Weights of a small multi-label audio tagger.
Model: 5.12M parameters, log mel input, arch crnn, norm batchnorm, activation relu, depths [1, 2, 2], widths [96, 96, 96], rnn lstm.
Rows from block 4 of a small multi-label audio tagger, named by matrix and row number. Each number is 128 + 32 x the weight over its row's rms, rounded and kept within 0 to 255. All counts start at 0. Numbers have three digits each.
After each channel's rows are labels from the 100 clips, of 14976, where the channel reaches its highest value: "lies over" is the class under the peak; "loudest band" is the band of the loudest frequency at the time of the peak. Only what is clearly more common there than usual is listed. The data: short made-up English sentences, spoken by a formant synthesiser in many voices.
# conv: width-3 conv (model.blocks.4.conv.weight, 96x96x3, each kernel summed), inputs 0-47

conv.41:156115124181141176152156126120189119108193146095125190117158138163178131101139116210185164098121088141089149125135121047197108139160128105136134
lies over: /i/; /eɪ/
loudest band: 250 to 500 Hz

conv.44:144146143142162133142136140169167189156153141134130155141130146123147146125127127169094109186128149091129143161161135181154199164188155166149165
lies over: /ɹ/
loudest band: 500 to 1000 Hz

conv.26:124135189131164099151124117145115107125120188127171114146135118126075129107119179112107084116098128078099198143137115156106189163185216176115204
lies over: /ʃ/
loudest band: 2000 to 4000 Hz

conv.24:148140151065102129099093129100082070138119144165117148172143138112169101100059126124133149182135152090189129106150128188062120134142115107129117
lies over: /ɝ/
loudest band: 250 to 500 Hz

conv.47:178129127134094107133099117050116134129136103158223089192156107175124142115099128130168057120146159157095115123184162104129136104100117104095162
lies over: /aʊ/; /aɪ/
loudest band: 250 to 500 Hz

conv.49:102086050133104129171142128133095048117142085171121148133123106093142143109184178083137162049158132205141127138109157123132082095052128098152109
lies over: /k/
loudest band: 500 to 1000 Hz

conv.92:119125124075151139147142116143105129123152148047173136093062101171082135132111107165114212184125152100175118142096104116125104125072144125114094
lies over: /ɪ/; /i/
loudest band: 250 to 500 Hz

conv.89:118155156130120141152099118100136200121121129118135110098096114134162173159125117110096147216186124106097104157049097113080142087089159119135141
lies over: /s/
loudest band: 4000 to 8000 Hz

conv.63:143161107101126154121057119169121135110174087134096176161166146158097127130144104138197135128088122061101107160181153085105168131098095088111116
lies over: /ɪ/; /i/
loudest band: 250 to 500 Hz

conv.79:111125091138091117146115166047133070102074151145131123104158090152104060119097115099111171075154150126235140115104100182139099183172140113115137
lies over: /æ/
loudest band: 500 to 1000 Hz

conv.83:117113064076149067113121112135122168135162085109099096071114118126131217152150142115103148131091105147096112107096100120109108133124111143099124
lies over: /d/
loudest band: 4000 to 8000 Hz

conv.14:172141075146122166158152100119045132103185104107139159137137151112134179168180025143145164149143081124143119110141121091095122116132079119140115
lies over: /k/
loudest band: 2000 to 4000 Hz

conv.71:116127174148113078109070103118171144124107078144132112190134144109073081056157143148139076130148205136077098178163183149155136112103141095163167
lies over: /t/
loudest band: 4000 to 8000 Hz

conv.87:095102125159155193144144124115086104148125161123149146140104115201151143147142065145103166104133177080163126168133059095102123128157082084110148
lies over: /k/
loudest band: 250 to 500 Hz

conv.45:158123136053087147186172142128063108150158133150203124130078138152092089118118102067080146148093125160172122083118128098135176162140092112110140
lies over: /aʊ/; /ə/
loudest band: 500 to 1000 Hz

conv.61:116141027126107107123142121101098135108128071105160070152107120097156226159143084116124127119097137150106094116145128122104161140143062099112094
lies over: silence
loudest band: 500 to 1000 Hz

conv.17:122135178143139153092094115154121097086135161142101140096156127137177075155115099163135148150150149097094187153109061146115126095129160148163189
lies over: /w/
loudest band: 500 to 1000 Hz

conv.29:139164161119127158093099186132194164152126135099110184137153134131081170040145168131156136129066130088129117148155181112093158128126141084155150
lies over: /ʃ/
loudest band: 2000 to 4000 Hz

conv.21:115121168098146099145106074055117062127110102147142089123171116178159089094102155165165136033123208144114135172120135095144102126097138096137198
lies over: /oʊ/; /ʊ/
loudest band: 250 to 500 Hz

conv.56:118090143062093119103127109111103138108102138069118105096142087112095092091078114089089091097108103101087146116064085100109057105088095100089159
lies over: silence
loudest band: 1000 to 2000 Hz

conv.31:123151136172054172124154145154125117155159169178105148171151141073148106100143155099135113145150107132115167143185168166126102167141186130154137
lies over: /ʃ/
loudest band: 2000 to 4000 Hz

conv.85:130157151122087154157097125170102125109168185173102146126128111068112169125124155086129192173143157151136081166172140150147094151152167127219139
lies over: /oʊ/; /aɪ/
loudest band: 500 to 1000 Hz

conv.36:114113134126145128155130118138171111139156137116135114151126135120074078135205160092108150065074110134144153097100133152108092133087131163080109
lies over: /t/; /æ/
loudest band: 500 to 1000 Hz

conv.51:114088154187114142119155132089169111124152173137078130152111119078099122130193131087085144095147120095158122115118144183129045122126107168115097
lies over: /ʃ/
loudest band: 2000 to 4000 Hz

conv.30:136139161130151139166111158137150065135131117130208100122174138144168054074114176103110092089113100104095135128110103151128170117120174146063141
lies over: /ɪ/; /ɹ/
loudest band: 250 to 500 Hz

conv.16:173095129111165126085126156156123134115125126129134171177112099185171141168079109198155159194158152150165068149108135097119094099126120138119152
lies over: /w/
loudest band: 250 to 500 Hz

conv.53:155134114086155113080048127149081159136131118175118165135145085122113190142102148142119109109077163168131181088158151104107060154124115109136188
lies over: /ɛ/; /ə/
loudest band: 500 to 1000 Hz

conv.94:108054122133157124153127172144123133043096171199146128122142120122127133106123203139119131119167133180112172135139153140130136119095211137195125
lies over: /ʃ/; /tʃ/
loudest band: 2000 to 4000 Hz

conv.4:116133173126126071126158123159107093092119143164108107098167192153179133140101107196111135164218145161127126204132133153152114145138152152138114
lies over: /oʊ/
loudest band: 500 to 1000 Hz

conv.3:153139123044151110075079151138096078120098082175159152122197139212104143128108113090128127108107121157145186115162124101115130173164084115127152
lies over: /ɹ/
loudest band: 250 to 500 Hz

conv.78:129082149108176117145101119135088130031133146126132100141107124134089156109174204145117154152068160149146125078106152123090126126120161126158125
lies over: /t/
loudest band: 4000 to 8000 Hz

conv.35:076082107144137130154111125104095158062062112150143052135113133101126191174150198135108134133108149095135116132137132128066180126163187107165071
lies over: /t/
loudest band: 4000 to 8000 Hz

conv.10:109088103133166093072121139090144133134056168137190093140124124223176103102117112197145117130127140127141173153143114111117145096079177103095143
lies over: /ə/
loudest band: 250 to 500 Hz

conv.88:126156090102137132160171128149104108154132051149137121169114174122116129187169130132224129138135119147134099145146163080115139100124094132145079
lies over: /s/
loudest band: 250 to 500 Hz

conv.19:072103111134132170166146134084059093082104141103145120069106162097110130173160082113143197123137129120164122112119064086141158147137060100142094
lies over: /æ/
loudest band: 500 to 1000 Hz

conv.25:162142115109162083151130124084128141123067061134141065134123135155149113083131147149155104094110159177123087088128140091152140116067136056112204
lies over: /ɝ/
loudest band: 250 to 500 Hz

conv.95:112112111154123082151178097082121100106072133136154076077135146136174088175096114154140124121159126175166150115088109098180081115121139141152139
lies over: /ɝ/
loudest band: 250 to 500 Hz

conv.58:115104114173170172126158145168147118128159109126131132129144127156163114220089138153155190152148095125176143123088105143125163127132133161127092
lies over: /æ/; /ɛ/
loudest band: 500 to 1000 Hz

conv.6:152128124095158135088109148120140120132132122094083167109104152148126140152223152138194176145091102131144120147143135077095096125124140096137166
lies over: /ɹ/
loudest band: 250 to 500 Hz

conv.1:181136127160096071102117096112149170172135097176107093108114158082145132136152118144113109097174100187107117156112153125143134121130138123186150
lies over: /ə/
loudest band: 250 to 500 Hz

conv.80:147240124127105119114072162146219171220130105132110112111153131123132151156138111144120144154158130156104095200120078172115170121140111129117121
lies over: /s/
loudest band: 4000 to 8000 Hz

conv.62:150100150118162151110161123109164113134123123090115150117160150165209082158145095152140134126092081055140143128174103119105143133137200133105163
lies over: /ɛ/
loudest band: 500 to 1000 Hz

conv.70:137164088117140120144127148066148125173092171168170083142125135118156195172106127102109140111160126148154136122100150103154135102131128147089093
lies over: /aʊ/
loudest band: 500 to 1000 Hz

conv.65:133164131118145165138148121137164108178137155116093126101162152139121155124180099189155161194133081098121115134144084108157139110132127202130114
lies over: /s/; /z/
loudest band: 4000 to 8000 Hz

conv.7:138127140213172157075134118137171132130123118073107113173121083163119096141083056193110095168144161124043100112114145099157181103106136122133157
lies over: /ɹ/; /i/
loudest band: 250 to 500 Hz

conv.86:146122090115142165157172131099135140125112105141145166216122091082136086170105135107178136157099134135153109061087189130116089119089144132129084
lies over: /i/
loudest band: 250 to 500 Hz

conv.81:144137161099141108120125127097201163145088110103145104106123120126093087098100136125117094175110124086139119117124097146141135108122143164099149
lies over: /s/
loudest band: 500 to 1000 Hz; 4000 to 8000 Hz

conv.32:140125129067083142094131119156105114188157099153113166178111128085160108173080137091148119194153100131125126139180159159114215172204117145158093
lies over: /ɛ/
loudest band: 500 to 1000 Hz

conv.69:112134125140119141120108159154122087097140179159091193127116145108140127146098151172118137155173141181079143168111147113186070145129167116179117
lies over: /i/
loudest band: 250 to 500 Hz

conv.82:179159130159106124111101158157119129110071096090109127139092147115133092119083137136150127082082146141143097118171125102094190115163121142119151
lies over: /ɛ/; /ɹ/
loudest band: 500 to 1000 Hz